config.yaml
model: "image denoising autoencoder"
dataset: "rendered dice on a table"
train_examples: 145000
image_size: 48
crop_scale_min: 0.8
horizontal_flip: true
translate: 0.06
color_jitter: 0.2
bottleneck: "denoising"
downsampling_factor: 8
encoder_arch: "convnext"
encoder_isotropic: false
encoder_norm: "layernorm"
encoder_activation: "star_relu"
encoder_mlp_ratio: 6
encoder_inner_norm: false
encoder_patch_size: [2, 2]
encoder_depths: [2, 5, 2]
encoder_widths: [80, 160, 320]
encoder_kernel_size: 7
loss: "l1"
latent_channels: 8
decoder_norm: "batchnorm"
decoder_activation: "gelu"
decoder_widths: [32, 64, 128, 128]
decoder_blocks_per_level: 1
decoder_block: "basic"
decoder_attention: false
decoder_upsampling: "pixel_shuffle"
init: "trunc_normal_002"
residual_init: "scaled_by_depth"
optimizer: "muon"
muon_scale: "original"
lr: 0.0093
momentum: 0.95
nesterov: true
orthogonalizer: "newton_schulz_5"
adamw_lr_other_params: 0.00083
grad_clip: 5.0
steps: 8000
batch_size: 384
epochs: 21.2
lr_schedule: "cosine"
final_lr_fraction: 0
warmup_steps: 400
weight_decay: 0.03
adamw_weight_decay_other_params: 0.05
Rows from block 8 of the encoder, named by matrix and row number. Rows with one number belong to one neuron. Each number is 128 + 32 x the weight over its row's rms, rounded and kept within 0 to 255. All counts start at 0. Numbers have three digits each. After the name is the row's rms in percent of the matrix's.
# fc1: MLP up (encoder.blocks.8.mlp.fc1.weight, 1920x320), inputs 107-213
# fc2: MLP down (encoder.blocks.8.mlp.fc2.weight, 320x1920, transposed), outputs 107-213
fc1.622 127:152127176132150105077143140155158103182141093142183166122136144131151163109148096095093110145191141100138130172109123131158132166084210148172167167154129045128089133105190113096096164143110155150186113162087114081097103073126121095070141114208111124156142082076091113160124086168140128155086083133145089100117139132112104
fc2.622 091:185128189185141138134146157085109084113142133162157140150089070090117091063132137124138177157141191090162099130134127146081093123186139102154082239104081189110121160125146130119115143147077137121089180138141147074121154096138159127153134127091094162120104128079125163156115180138158088088130102100120139134140133166144147
fc1.623 100:121160085172191103107150121116148121138140119092128109150111144160132096165098128080140144137144112163126135165207143145138200083194171044112108135049166087171132124139170107096131128176156096119155133102188063105115135117095123210150121092187102110111140086147148161108110116115168092118143137142088100079111100126140148
fc2.623 131:070079112196137066160082080131107134106124122047103106141131085051097147128139148093134136136138120112150107086111146202128115151166139159141120105177127217134117091125133150140142126135116132149143137136190151069065187179155112139069125153127113120146122130059132122191103191166100085163145151097101124156191059115115154
fc1.624 113:044079148111168119080167112100106110148112210135022165097120188146125135074100165131076199133130176117183130107146131177124124137099147176177115109136140071101165170101089122098111121128085158141211096112168151173136103129121129099146166047128108102145100169145137124117166126153123142137172134135103156172149087092142143
fc2.624 103:191145145111092129062140142117070168132172109131134133104102106184130107108154146114112179152136074140092108118122147202125123114106154121124087151174077151141109228118126157147091162161135166141114124165128124130148130141112119117126126144047128117117077089118124119175122149095099125155105151095109111128150118138144117
fc1.625 011:103178114117163118117174138157117150104100042200173109150114126082119096095127129155082135182100120077097079124121126121088096152132169106151105098093167203123146112068088069116144089126148143119114134143145175146131141137111196125156124102172099116105096120125105152156134121103169158169130127090121102158149110125107119
fc2.625 020:135130150136096135104070121048141128094103106128080124150121102071077159075118146078158114126159127140129089121139148109199119197128149160149129128162133128085107158132166117118112054171088051144077064160124103091141132134146105103121114077182114122143123137162160097110154146071136120107116166107145134123085107145141124
fc1.626 102:115040148170065108102173152145158134071080144120106127104112134075201102137135173178087091180129113144173108165081100110154197211133184143066156105153081095127152161178119085191105124129193132125072145179118126124135152119170067108100178084115150089133144169132106060149216118154127118165151164116117120114096147110146125
fc2.626 132:168182160174077105097181155102121129043135104165186177068131086126182132143162137086141142127163120168160053105150125212107084166151158120095124023161120120169127118155157187136116128120138116131191143101107105129126068092105135124110180146122156115088127124065122114095162113095107116097176105138179171108167096143054000
fc1.627 009:105096141134135149116090148153078137152178098139132170140136155127085122158106160119100120139058109175127123126143107181132108133113173088164098150104116108160129153116145177117148104121146122085113112198136132111134069169140159183142125183098105085041132082132174081130128164137167115135141131112103118149084107106123123
fc2.627 020:134138157157127124105095129062134125110113091075090153150117125088101150078131165101172068106143137126131069130106142071163133140126115163145105152180088137141100133136118126080119026154069070134074078149131124111112116088134102128132135100141104114127103148131127109118130141076125112134152138100107138126105097180152118
fc1.628 100:107005172094105132070164098127107166123113146084126125150131166148136154163129132156138067136123124142111179129160072179136158136098144066120142128165130128146196131121133137057097139120127135119153188167176074143069123120127141118143091140109176122104112152114075125148149140123064179071088090124158155108160117146041090
fc2.628 109:097168148081123127070173141128189131045117131098172151085109085095136103143135119084157184117098108151119179130085123200060123170201094167119147163127019139167129148101110147135120116093148172144155180165079150181133126122093134111127154141124145163139125109112110101120184155135132115173160094157171098126148169159085085
fc1.629 108:080064094172100066129125199135087123152165124163159134133087159149104116145131084168132168157119114144149114132124113113164121100107158130104172155103156095145130130132131148192127152129114108151152144154143170152156172169141102217122078083164102117120147106124144138097129211148156119079138208088116114101194124048113125
fc2.629 098:124159217145122150110103122106095116082113177121106192085120191120109121135176121181130131137096085132116125102147173247133128167182108137143135121110134152163171118109139138076159150100089115084052154125078126150168088098113101120134103159114116126136177156107108162106103153145138131135133136122147143138170089166129138
fc1.630 012:161121092143140176101144169153136078109180082116107060152120187171129132117146148080117121163166153114117092125068116126124160114072128137138145080137103175142213129179095124104062109119121131092101161142119137166142120164127095173117088129130139166143088126155104148146137101091137130153172092089191127136118175139153059
fc2.630 019:154151159151136139120096137059136109132108140110097134194146092087125138101124166088143106106136110136148061131090159093148103170111152124135110138179119160164101132139128137100132033194103078141040079158165152075085097114142099143125093093156146132139148148125145110108154118064123150132119182126136141124145130139104111
fc1.631 094:134122125107147135174181066146121167119169100081161080123129074082112143177131072164111152109152136142108102142127120185081157166070125059127150121121087127153159148120143125104130137140110164139191115152117122145049116133075104144058130142166114126156159100092101135167090090110127074144077138089072122151190135123063101
fc2.631 126:152119182098140139078171185185119147126094166160126090120127188090146107104140091116133113107091000161118149148116119155158120162121071147141112191082084052125120140132127112151113127132091143040117102157148125179191133103142123132132137123150106141123092124133137146107115117116145117142140110157126094094156121089094015
fc1.632 038:141172158176144129120136094147132162087098169162178154114109057147115168072142107093155121135101128132144170128115160118088082139130129177126098148142203082142144114061142115165123089153130148113144163121132143089125104127071129150107174094075129101142120079154072162160168124120119170114163181117112142156051140164142085
fc2.632 031:070096128159103104110094124076101114124129155128091079123122078119086132104070160107169105130135110102139097123131144126150100124144120151157168100130128108100113166144162109109116138180108124107090141124134094144067161112166148151113101103132100182120102109102109121107127100125154133118129162092158134143082178181141121
fc1.633 147:089088085151163112130119130113172168093164127166122144189110149180088122121120116151120131082101142099120122146189135132163061172117132122141144158156132168103158111094177078180166131062145111117112174080170082135115150087112069099088157109128123107075146137167108036085102131120118138122138151131145139104116185071091080
fc2.633 094:132113068088147129093165189129077132123131093181046188130132085069119173190111119182146150128097152140142099111138138141135124186127072053185113155183103129141093180076142106170107135180161084127112127112154135130148135147114136148101090160123123104204113091107136161235130151168169073121101120111164186170128077123096116
fc1.634 143:147097135145109139064131110146066104083183111110173143165091155085136109155111133144119135139110123121115103150105170166090135134101124186144152065136163114160026156073174137139101118112131083132135131112134129146118141134154116114125105107106149117160107163150120111128093147165147124127113106108094161139128097131122151
fc2.634 101:145122157143164164127082121163110128158136163177073047145123144095109167113092103095143166092103245084114137131089118116123148163162092147170128151136161110114122011114089171142139121167182174102176073113149118111159189139158142126122152176112132113129114125128159189072105171124199128134126157124131107137156092077115150
fc1.635 104:121036119082123070203069106134141128154152187100105112117168161125104183106126138111129081103087086108124119113152096132121179135193096159121095217137141168154138201074090151140159122106172161187140130125137150134148112132179072149085151088140094174138106150156113169139163075152114116134137049175110136116157154087097164
fc2.635 103:113159102124114104138085197152143102126145161108151094082079123194138144141114127073127190104197205095094153178162112254068110148113222082160128050104100084142182131118131168133160105100178159151123193136114143103141101127109112125147129167147171126132166111090178106091143052103123139127112195191127176081164133134122098
fc1.636 102:125080160129165084080106124157135147163130147087158126080143123138078132112165159113135099141123091113184127128126111186178113167128159118104109110115141122116122152099146112145075152130199123176150128183183130128105081171114074128105073122194127139140172165116153169176091106159135047160156125155154154129213130101100135
fc2.636 112:100156056119130128104142107180187132212123131137083202133156122148119141202145100103156136128167128135114178119124123147155176112115101143106089111109137069157168154125144106147115154114142136122109069163146101146118137093091093094137102113097109120087128086109154093193130105154128133106154129160125176151093098130121125
fc1.637 019:124159090091143121103164121116099161141139096134167153129141140132124128189118134126123138123100068124136099118126103200090158079124131129112123111190075138104088200110121110135153139119161100161201164175111084123097126184149102207146185077153161191164125133121125134103062144141120140073141134114131009093167077081082150
fc2.637 025:099108108142147120072061136151168099117089152160116108163166089115121140108097119105152134169165109146096119130129137119150150125170142169147139110091132083067135100157155157115131045178092145135080134156129118138117116116173087151146128089127190100091138128133108108108114130064122132146124173135115145168118094108153117
fc1.638 129:179145132165107115118115115097188141110173174094091141158125139110132110174142114164107092164127157133088076110092126126128135105079129142144120161112107122151122099172164125116082089096154086082172092092094099181130156139114141111117120109077100135169136180112168154103087193130113097137154195113115090141123093184108201
fc2.638 097:175172137089165128133086130164143141114161124108149154152139111135049113141156095126162154165118126146150107115139141144097103115162077136123182168076141140128131202145118117107101181142154118069084073191165141149090084135157084100114150128127107141112118179170141145124114191168150175128109070155167135153150052110136138
fc1.639 013:120162167170150117149117108150107134156137217153086109143119167152128085109148096115137148125069165126073090151148166116152072070111097173103057173100131142112176093124119135129152151115136094145185148115180067117124125164131153116152114140146126063111145129202058066117128134161162065110119062099081121142197139139121097
fc2.639 025:118130110103164120130120146098151102105098148120094143168121106092096163085112157087193129111137144118134085141138081082163156146155134158147127120215131134126103111130149059158109033124113113116103135142108064086070133109142132131105112101132096162099049164120155079091117137129132137119123163101143118102098164172136110
fc1.640 070:159172181140132146119134143081065115174192087058098168164103145183090071128122123184118067127118099121149166162161135136106152169172137180110147121121148147136097104142086065153109059158153116129086101106107133173141017101129164088137100147171147091137133124095121147118161097122146178137106137117118114125096142179153128
fc2.640 071:113113138156132148151160137150136132131153142109158082111109114079085155144165143148166097164151255106150124095153136000133078087106120107138102122118166037116146142142107101181142142117100165150121091138161114137155160146139150080151145150132133116179204100140151140103152100136082094162127130147101134122138107139152140
fc1.641 120:179167147103117044123060076123097095107048096126130122117181134094137121147145130154102170142106179130142119156095136131135176129145126116148123091136116104113098138036131119140123134055084162133146145166152143121122135138182071147072161093069131131147206117139163185102173166157090137114122097153113114117118138063083125
fc2.641 166:106090144136090141100125110096109117168087159138166191143089131168099153157109145141100118145109037106135130131141137196135097110112180180164162088145053157129140146066098183084118123080131111137106098110180154115125163107087152105121084112129160128132114131165150153014122074145085136139121246165091167116137140098112102
fc1.642 075:142101120110155136095124153140124136193113112226123144107147124108117154041073149105121166147059189128124167159119107074127162108096178139175102106119132161156092087106131095187159130129132107147150120139134149106166149142138166116141151092144113170145119146143120110138108153162103100130177085151077101193136157156181103
fc2.642 142:107204048108163172140101144122122107121152120177158086131124128208112108101090109118121130142175203120137134126171127000107108177092166119140138097094086160136136068121103140116124144088138099141150173127132204117188119123123155124113104091162135099154098068168118104096114067112128142122143194133092144140114145107166218
fc1.643 113:197118138115135136114147089159124094149056157131150082098123118120203118125073143157116137112160121125155161137135134143120146181120145111137065164176116055112131101125125086161164130189092113101121098109118129086163135096168077169104111140111124093117143097219142149181119169116064127111108109150120084090110062170161168
fc2.643 099:099115113118100139123128171161106093140158098155124170129146169131129098086088119093075144125196114126096118166107126213146092178188155129195132042124187212145126066131113132126094152104125116138127091157092165123097154074151184128124176169091155102183152067108165102120166110059073149155153163124149105126192132163073102
fc1.644 082:160139149119181134171136089174162105097118125116122087148139117128203092173063192095164108163088111111161137157201155168137103109125147157138110148063160177163113105094169156191170167190109133127122074139133148129107140133133165131103109148107107095151043092158137107143105176121138104083106104139142107077123087157149109
fc2.644 096:137091097105083089136127128136140134118119143103173069108140099131120086136098100140154100092055139128096092178122123096094135143133054138110138206092134124150099121055117124139120100169121129188135080111116102177104115149157092147154104152171130138105128180165091113146102123084099117192158126170152107138182130186110137
fc1.645 150:130110055183114112139080125151090075139116163120163104115144095132061135115113155088150102114144107094136150134074126126182140103100151116195133095141117079107175121141137098082097101135137176138141083144100048113140058117190195134144110150169130159078158128106106120115131125130099154181123120163120178115125195111105129
fc2.645 114:154127114147131141142117127123119062174136110097079145127152134167102104137148131062116172179155104146090117113171132168028099088176156094164147108103131146127118085121184146141110136100140147097081076144166121119117155157081124125109060124109152152063173098081105114167122124132181113107135145160158152194138149118179197
fc1.646 012:153147102140123109117145114060125149158139135168146081158173154115105090110085147068082131114170138166083135125167141185120122117166155099058143159187078077171076169156136119135066098110154137132085110150113147154118138112163083131109134167144173191138144130054124106140085119110130138107102085133129194147153084125138149
fc2.646 020:173152192148150120091078132062112115127124124079104146164118118101097139099135140079166107109128142130139058151104135059134130191116121171132097120122142133109118146158165117145117003166095058151085057105144166125116122108115132151185141118149119095100115140128099130122162113089104125153125162109138133129144130160133146
fc1.647 115:156117096134106112108103125072150114117070141123231119064083123145105103105110174103107181132122166137111122174151128101139158141113108098162120137145132083116125181178167125130103144148133091131160158084129154143125093079112176138162196178156123117131190115173096109112045121114138092136140129145166098103146140094073134
fc2.647 139:116135098108136138141095077131105111160105087114120162160128185129098149115119113164119096119150126110083113127124120028094061086111191085166143091101149224157166055144154092138143135091162110118096103121120181058159126190138134139092131069092142136168112104069108139213090122108098106150131153122116140131098134116190190
fc1.648 108:122184120144054214135045147095110122146125115143153150126175122144143159142094123167115170198117131041120111137148152131076114117131133111119086125167131052160118115185133150121146103103127079099133168107075143101173142089135108118146098105178120098110168125209109088087151122114142105136078114083091069155083128113124093
fc2.648 140:106080154107111083118100063059066154103133113097083209141118155098087136146137115101068110138129127071156105127167119155183098074159151115171105067155159144135101131159104142129161127129090120202151182112086106100088107182102147126128148075110158122164161130065154141221136148108153096082096156032079198146110102129152208
fc1.649 036:154119083145151131126078096078113107118063120122092160121107129129139125122133124064110126216141121096142101147111113140098182122156121130169077117121154105127113146135171083140127189120157087106170199118118123091068130113138117103088089136097072121127119095179174134102113072063150148151091132079165107142112065144129132
fc2.649 037:174147079141119079121120102047130162080100049158105120093124117109140153127127092139018089147118109149097114142138122103173133079182119145177126138095126149145083109106166087148066164126133134109096129123126084108065165119093111105136170096125166120148135107063046077133140116133095157122172140115135096081141156151123127
fc1.650 159:119061083152149129128121161158119137134152134135093120122169095193177117080145143157180098135089148126115131114162131125130122107087145101126128152201143167140076115115153101191153129148078143108134141102168118113159074180100199158110140105102147114142121176169129100153083167061118146113151062120173179086132124153000125
fc2.650 118:141144126120104130154140197139112146132099111107213077101131143104091121143093131056153166179075149166126128087166115222163094142129127154128135170125051071184164146094135114089130139114149133125089176136110155140134110172086127107153115108138115120142140151171126103173190060136142126126130127111102111149067090133085114
fc1.651 125:086112124195135156135064122112178142169116100144158118071106074082172119086127142071127080138070123160125103131098121153108104111164121085143102124120112131143116152092139129142133134173100074107189121106142096131098095117091109164107058075119124100158184142167085113122063112159097161155155100167099144104195160108089078
fc2.651 114:127137108119092159204074082145149155214121112080116201131163169095090092151123134054156125113130066122152183167119150168155123103121111126120158136170136190138188107112119087098133149090103150104158067144115146125111132177109113123157143127109148138120168129120120179124153116128134121116093168143198153099114087147132135
fc1.652 112:127063189110131152125102124096109126081115136100160148098099117168133092169098092127113159141101173130105177128079098189183135127164108062173129109150192111187114139154104108148113150096102057155183116102147134121131095180110120121073114098085149145075146128164122109141163180172171137105152112055062108128108117096130066
fc2.652 089:088150130159089115086146185156068162118110130051141153120169106185094142145168136058170098120084138115097144130067123123149162064140106141135149121182130115121134108165097117122136136092203132164143119167126193181123130148111108135187125146125166188136141124133147131074101137159113126157149168108091133089170119121074144
fc1.653 149:123166123063142182070164091123149131099087154103109144170125131081103123152199083133066130157147114131087173124087149102166164089154114123131125104147154136136106126150171115118133140099126128073125120141127163183130106152193140187127092106167130130121100154135172116122150124179146108186101142106150135097146145090197127
fc2.653 105:187155241091118103117124060120150149141115196132158216130163165123089151148135121126127111138137168157089154114129152151087116105133139174162148160096147122122136125162136142101105158128170195081169083180197112084185117092117053211081111171117102105096112154129107126145127190182147179107149127129063150132157065099146126
fc1.654 141:127142120176100178145053161197139163153095123139083083107160110174160161105147081098121120114115112087028145093092142119147157146106147119156110174149179102135174140098143123089134139138128124160136097137095109172091089143126136109123129131186108165147074119149124123133122166103099104101151133122146115117109118172083125
fc2.654 091:143136139127086123112072195119127138159119155201160038110073131100163120149161080156077112122104109131123176157159156197132081121112087126100136103115111202112131130138127167136118155146154135126110145121120123141148103159193161108157104107114116130115100089087123139160119181149116134125131033143135114142083155079023074
fc1.655 130:112154110224127110106103141072150072106101084086191123084161106172141113113069134108112117094119134181103168149115115113154108152083117091116124067157098137116117162127202135158170136173181136128074159187109128065150071080190143147080097135131140147104128177161144091162100110159125159123140103142173110155059105142165092
fc2.655 100:116103175135112137148165184150140172113127114148127117187118169101124112127124182122106092142178185133068177111139125139158120123130108140192130150118082151135106138121130110081119147120095129143076137130125133133058149117133141120137133081083160144173094097148134164195113123125098116114091146090192145096104161077138076
fc1.656 131:179000137106117124147088116094124087089137091163217199084105158093112099084061117109104136136132078156140153086115092143140129125155131194165140130106128087176141159087125159134141206143124121100068106127163102098151133165050133109183093120155110221108236153140108100088103090171158106124131073117141199148140130111161128
fc2.656 168:114171133111123122139083146091196082221111116156100166135105137105095157174070101199167099129124053119134202126157098150114100104140145098129107162095156130106132127088154124136159161118130105148142123132166135105244128121106141129114120114128138107134195114098122136130117174095092143082106175112091077110096098169174118
fc1.657 021:117141120149165138097060138142175151161102163138148133079122090098147119131142104138097136125142128165112046126091109087134191106173103124165150137153109096162112114144173126126138048135108122136158107110153195106098154127119099176064105163131162138108059140191077117109104133106165158099100121166134205233114109094127162
fc2.657 037:200184122155118137156107117144133071128115091166132097165145123133100111132100096118145133101142097130133107158151074120080144114177115123180151128105129171170151091132141043097074211137138131098049106165129114155112124146109181105119121152139151146102116139097086089126103127076106131099156150150134158113152134138113100
fc1.658 111:125232133089138152139088127153100157116103130131096163153107110158172146100146131186112095140111137107125180155193126133145150127123122131109141163103114088080143100126123106085161079108122137126190112158149119123106070118087089116162148133147109201135127134119126155108144134131114103125151197098150094089139173106155141
fc2.658 088:119071132122080122110133142142137159052110175120161051151121125109151132077119115182124136100147155125086194127114142098161114091109105111126153124145091161148095138127140117120124131124166168111177197199081081137067084151138130113149165099059107173167144135096074154153120132154124109124157055114077150146140150105107144
fc1.659 135:108128142112142162149127105121142168161144133077163091165079134140160098052148136111115143119216147142093138094142171109096185107115115145141146038040114132155152091116191121140129126150134161164083146116153113095169090099142121121123105202147127166138137152159198091158096124079137097120123068129179063129068127108156173
fc2.659 110:117139183119107175113112111127154154187125117098141099154102140106108152141097132157126135105128103098115215136095153065148082086168172104119125178132121136145161128166109146125174157112140168131128121138127075127125113161121138145158079127117135177151155161178141105155118124148111125114093198121092084127070126125127093
fc1.660 012:091105141112139072164121124148113152174129194080123148165111156114121132128101093128081124054114078153083070104134166111111125114118137204173080166168152102144128124147157137096208090097145172111154144086143189170109027074172133118102134107163089094102183143167148141164138103093093164148134165136181149107088090124144097
fc2.660 022:161138169162182139105110109098133083111098152088103137167151133084108143089109165088187068122119124144157082132102138118103132102078106163184123135116149163088080104141145086147116042133128098122069069201113111122063134127159147135109066155138114124128089145143102118118164147113097163158144171100157083095122112167118126
fc1.661 031:115122116172115118131050124164131113120178137145108127159103075108135159125114155132116163156196134087154149077189133082143156102134154142121111110167090117088123145110102147151091151180130102100102144110073177147135102065112127139121199165106157116155195130154150136133107175144120074094061102155091104089155134151171116
fc2.661 036:126148157158109122160059119176118115089120139159107110104141102135172177124070094125156130117120114156104081145111103021024136128172117151126172118066106102126137119119149048140074152155140102153097137187120087146128101128127151104108074168130162158176153166124098117108155109099130169104124196100112102118101131155126106
fc1.662 125:157114136103127184115093180133128094150118107171152128126135111119117148069079131150183099078193130167141143146109096120132130123067132101144125143144101102123055127149096101102120120110114137136172100152102217183099135136169142190098149126112116125128153161101156174149076127173113151112169124125159115112143077154152158
fc2.662 118:114174100129164068195109150150113170090178152102122044095137151161126157126166130144100122067148132139110136143144104109074137111084174105133104066099148111113127140174137173121155098141183160142126139118132149113082133165176131126102185135165118118145116109048123090114085087157177166161133151166191106146085152127106158
fc1.663 101:200123132107167089169086144112158057127151061140143081180125165127160137171092154095163150113097058153122134164098073128181125095189135172157173143124136086160058084104151123094117122114034143115078101135185122125101150085169113126099160122124104143150123149130084088117136176077133166119115137154137092139149115182086127
fc2.663 135:078094128119151057116093114121143142117118109098156117139120155046125132118055128139115143087107102115053078088177109000133136106101161142120139134138151168169178145127103120157154117149100139173184079133082110174201099174138142141101114086142113131164155189075069086177129148117078162149134070142144128114128129167139146
fc1.664 015:075141180122164152130140124125145139155122131132143094087142119108184140086141049104151151138148156122073059115100173217141110137165104137161185155102149097117127114163128127135101132111091125114136120175124154138125104132149149161175135147154074158134083184101084125149159188172086111141089115142177150166113083114103137
fc2.664 026:156088158121184094138086138171108114096102083158128102142136108116117149135127128080179141145144113161144085136118122122090171162146124136187117144155124164183147107146176076149073118146137167170078134161121094150088077118126116146093151097153066144133125166156141124124103147066137145141123155152169128111083152116106117
fc1.665 129:074194125161107154139139137123118103122134082099116066094128106167113132165129115133111135112157141134100177154116141113123131089124138027105145086173163156209128133074103098110098132139099130149184089127190056149133086057168105058126089089092186105155148133171128153087129139134094086122151104111156082127118183144096127
fc2.665 129:109132084130138134139123146119089156128106147040106061119111194135117138118130141072108120125096135110218239099102098132113160112175153181129108118118121150162140024144119160138143131099077086162132096123124155106149192130117161111164146122178159128127099131131151088088104129115091127146141225097130149130205127127097169
fc1.666 136:244080091115116166130129110154098107141144129081149141085131153053129133145180103150096105140117102078115116158133145125211121100165144105099118132070112171220132153106191140177124134145075129127071166103131151166103077194163123144120157162155104117155101108101123115141188126125133145138103154109226150110146133124148207
fc2.666 131:116126145103141093095150168124124151172131114139187037157126134175105084093158129153118140145146127148100176115162073024060161131092188092095173099145164093197133104128146162122129154128121155079141162126112120160124097103169143134118183105142186088101192124121118106108193128147113140101130136205112134106161101116130155
fc1.667 109:095102114142082154153155083102084110114082165165094164130108112064155183139160147121146127144130129121119172106157156132140141167128139120144149100161142169158142208133161152135118141123178205098162141123086100101139087118174146075078124150122115113111170122053093138182080157170160114113145188132061105141122162099131139
fc2.667 135:142136125130098103143126165173185085162155113179136143102138130176176145176130101210109126109119128187130206173135178185114116112074144113095142051140014184083121162122157150088164132105147098159156166109150108110114106086141155135158126144178120118122104128154084146048141147107126159163142143162167141112145112110121129
fc1.668 130:143129128077090157131176119145144160132181181105101133099140147114159109130141094173098184071132131173126094144166130105166133089135103071136108147089147126092187134119194170096129103148122187088179091141125161166179099134134064117110113116112163110190142173148103112074058102151179119145106142126097107176118127088145148
fc2.668 115:117130176123146095124133222122110158061136091139163078119074131100156118113186108200131089135115092143170087117057162187147078170104145121117116147131226095099126091197156111124124092150153144104163152136146130139129164119146114125173158162149091124157110121091139116163077155134128080138144026091086111113168100110110152
fc1.669 086:102086179116141131070129102137109072101173148101130097165142119086138152156144120083128130141120140096143110160150196188099123126115182099073127144119143178107140130119115147149140097122093083160138089113076125178106144153114115112123134073151171100182174113150124115108124130121150139114118147127176026169185112130154104
fc2.669 105:152106098097112085106155084154167121097112163127132119100169108158138114145185090156091106141124000182139157136120161192133167107214107165118128139096172083144102102106128115130117117132132148089133154170087102138066123059132112140137078172134149116076145105156167129038162131133099139107161117143128158147163136163105080
fc1.670 090:083145182148118143101172017149140135062146123083112209147189134158073117137181146134125093111153101110139127150131149182109086075135073050195158128136148149157139150130115165121154128165084139114073140125062137194159146138133104140071133095123102142111155160138066145138051137109184105153144094144149101130123123080095121
fc2.670 116:139129115163113114110119106106139102033097132148115173153118100077110126113137156184138112126152155156098085102083122198127113167165123154175108114155113170102122083114155087140131109094115101189153147146184184097169089129077161137121167120149131137128117084090107123147131070130110116139152139088137115101182192159139095
fc1.671 092:141122077203112164123107152124069107124186151134160154119167112100111099161180134189127137146153119122100136065122096091139088104110142115140138119139140125146117144173130099123126116163179143124087149119157119112118085068090134112157109100144095123139127099168119134114149171095092121120119145176153170045128133130091108
fc2.671 103:102132113154107081094130118145175142119114177180071149097156161144145108166145099178136114151138000170143223191181144164139141112147137131096149123147134142129138091155165102122138147106118103142162096153127085192133145137091141097158097131127091144091128132079066112096154140137155104105143167120150099147048101140140159
fc1.672 039:143229134124158116072158101106128121064150132148111223111220122140162139105105150183197139135137012125118130132100128248142091069139058122184131139109117183127134124172133112118124160150135108116155144112136166095112129110165127126130089149103116119129131152174064079137067140121142151084146092117158119130164066138057121
fc2.672 048:128088094139111059098130096160118163036144121085069113122134108094128166156196161137124133168152199164136084099058168100109127208122178156123141102146228103087130114121189056119100134089122153138100144153163167102124127136093100125156155152165133105123122090055126147146109068152102135121134192109118112126175160135177085
fc1.673 095:190113099045151109163094101150099095154148109110117147155140066142137090163179106155100132118157117135091139144156106119129123121104152133046149079143145098086141121178068146118144117141152114170149125134122113086154177154117136156091103136133153149130154171159157159126199133106113133157099104148135132154076038097054112
fc2.673 080:108143108117135076117146143154126143185127123156130207166142155130097125150169138126131112166193131127132210090111107164121126101084162153123138154102206102129111099144133146134139113111135151104048160137162146108000155118126148109108147110066162125100069128191154136144137144150072153102122157125123101116077175098158146
fc1.674 153:157071100138175068089093142100097110136122129134152129127141145151156108112157173088101132182079138120189172051130133123093125122119126140112119078102165152127088137105121103137158153161165107095188118127149147090082146095163165147114122081157101145102122164181142102097120098154126167204129115154088110084127155086117196
fc2.674 122:128124101133136160126097151153141163182082123157121078080115197172125129142123109200117113156098056116147213147142144214103117157146147160105138155124082165150163082116168131093120131145135111099144117119113154047159167133143099138126103140165128118106120133072121155144157146124142137104094173149125071135090084103085158
fc1.675 112:073127109201214118057152157090123173155151088159131145144114138098121140074193093125102118175212116151187121146097102097129151162094100071128120132152126191151108121124114126127144142109140162128135142136127083114172174120084122175128127156149119118099208099150056161158111146093131102078119117094138164134106147101088167
fc2.675 135:124182177135129139164123180064097103101110163176144076135102146168144142096107159139128118101130244158141143141111087009053113187085120154119133152105075094117146080139129152128149148158108048127085104146091154160232067130084156127117114154139132091155186135162112116073105095139106147087145072168087103151164106053135116
fc1.676 087:057072180075103156200131138144153154084112119135081139162172112070113176084144152146128124151147128131126102110058128143148067110142152161060115079169086153116147212114056117183131115157160080110162100125182159133165134084108149155154137135116136113152139109049153187119150111135149106082132123158108177153099085133156112
fc2.676 097:095167075090093164110122155165127119143131172135187110119078196174177057106158110145085137106108124125124154182157154128106139143104091123157115128125033171073110196095118140135119167131127130094124105143089159129209131086130122141153158149105152158167081113211144117007100124136155148154099162144113114105161120121097181
fc1.677 137:103103108122117149082084123105118102119190152087145157151127072092094118114106190129119161125120127099150138129099105122143176111150135146097118148113177140136119129165096117124127123090100151121163127137179132175100114113131161135087137092130139093120149128125135128128079089136149162060111112121139087128175138121061089
fc2.677 097:105105081131169114083144119126132081087149150078114050174104098105132138153125136121085125105146115157170116125151102175142162183162092112119122155078105131092050129123126188116112123168187141128130189065121069106097155117184147137086117181116105053163165094158200111122134134126154112148165131139156093192095158111102138
fc1.678 162:125181148168094126123158093177149147169108122051120078129164113157140166085149155128129137137071104128139136045157110110129168127136105114188119089097185123135161120091109178129121152121111128053140097169104144137112193154126173153109158153121125166128143135083192166140115173153131134143126119209146099114118179121092164
fc2.678 117:127176174087099142144073160130163175143068124146199134063105104091144110184102097142183070130079125128136106123144157126151133094111104103066149200141106105132126096099113167089112131122178110165178144120133074151115091138087103105136107139161093135132120190184113142080207066100189123148121189139120091160129152141116016
fc1.679 104:147145093146149151117095109120099166090156144091228168132086108145164088146200153151055155130119204089100143080140117105119110128090139110156139107073150152130109210092120112100145171176146127160150122103132083184125107045142141124119098097117117114155092094173106115108098146089155178139174198124110120053101127119079189
fc2.679 131:085037169171116111134144145128123179057112148067087184118149178135119153139162143172146156164077116129140131120107106219157159082092144102130110124150080147158090116159140120127105092131132146162132082158157156127066164192147158139118126121106110140153152120012117096220070123138108114129145098137180122154095124125085218
fc1.680 105:144110095097144108115104178110106115132120121128112159136130077188191147080107111106078122113109139117105160126171104129129129124106149162104132092195166152177116114093119092129163127177135118118115174103097134090092101206086136141118100118084133105119145112143098134106104179092152091122094110115103135162181115170141099
fc2.680 103:123142095156110069144131046132125124058169113107126161178158141060056123141135126095107162121179124146053129083171133209094150106165108126196154112089178206128108100091128086138113160101145119128128176129111134113131109156136120124106079117115155101170127148177173165140117153156098067137162147140114141115142174118167126
fc1.681 023:064179146170177173181139171162082102152075101111126161198095081126121170134084149165151129111115101114078119148132138165099080130102099091175091156126141129121169119150162141115065109150132106128137105177180099110174134120072197144092151196142110171152155105173064125112201075153115155083087185153107093080117144133131128
fc2.681 023:143165147167146091136085106067168068102085144123124147147096105108149140143113122041181048147145124106137084191155061086115122158154126151151134092117108137102135159116138150107158066157065097151097078228107151078080128173159125094131149076103124171119155176133123086122159090076123138113186149100121129065113138147164079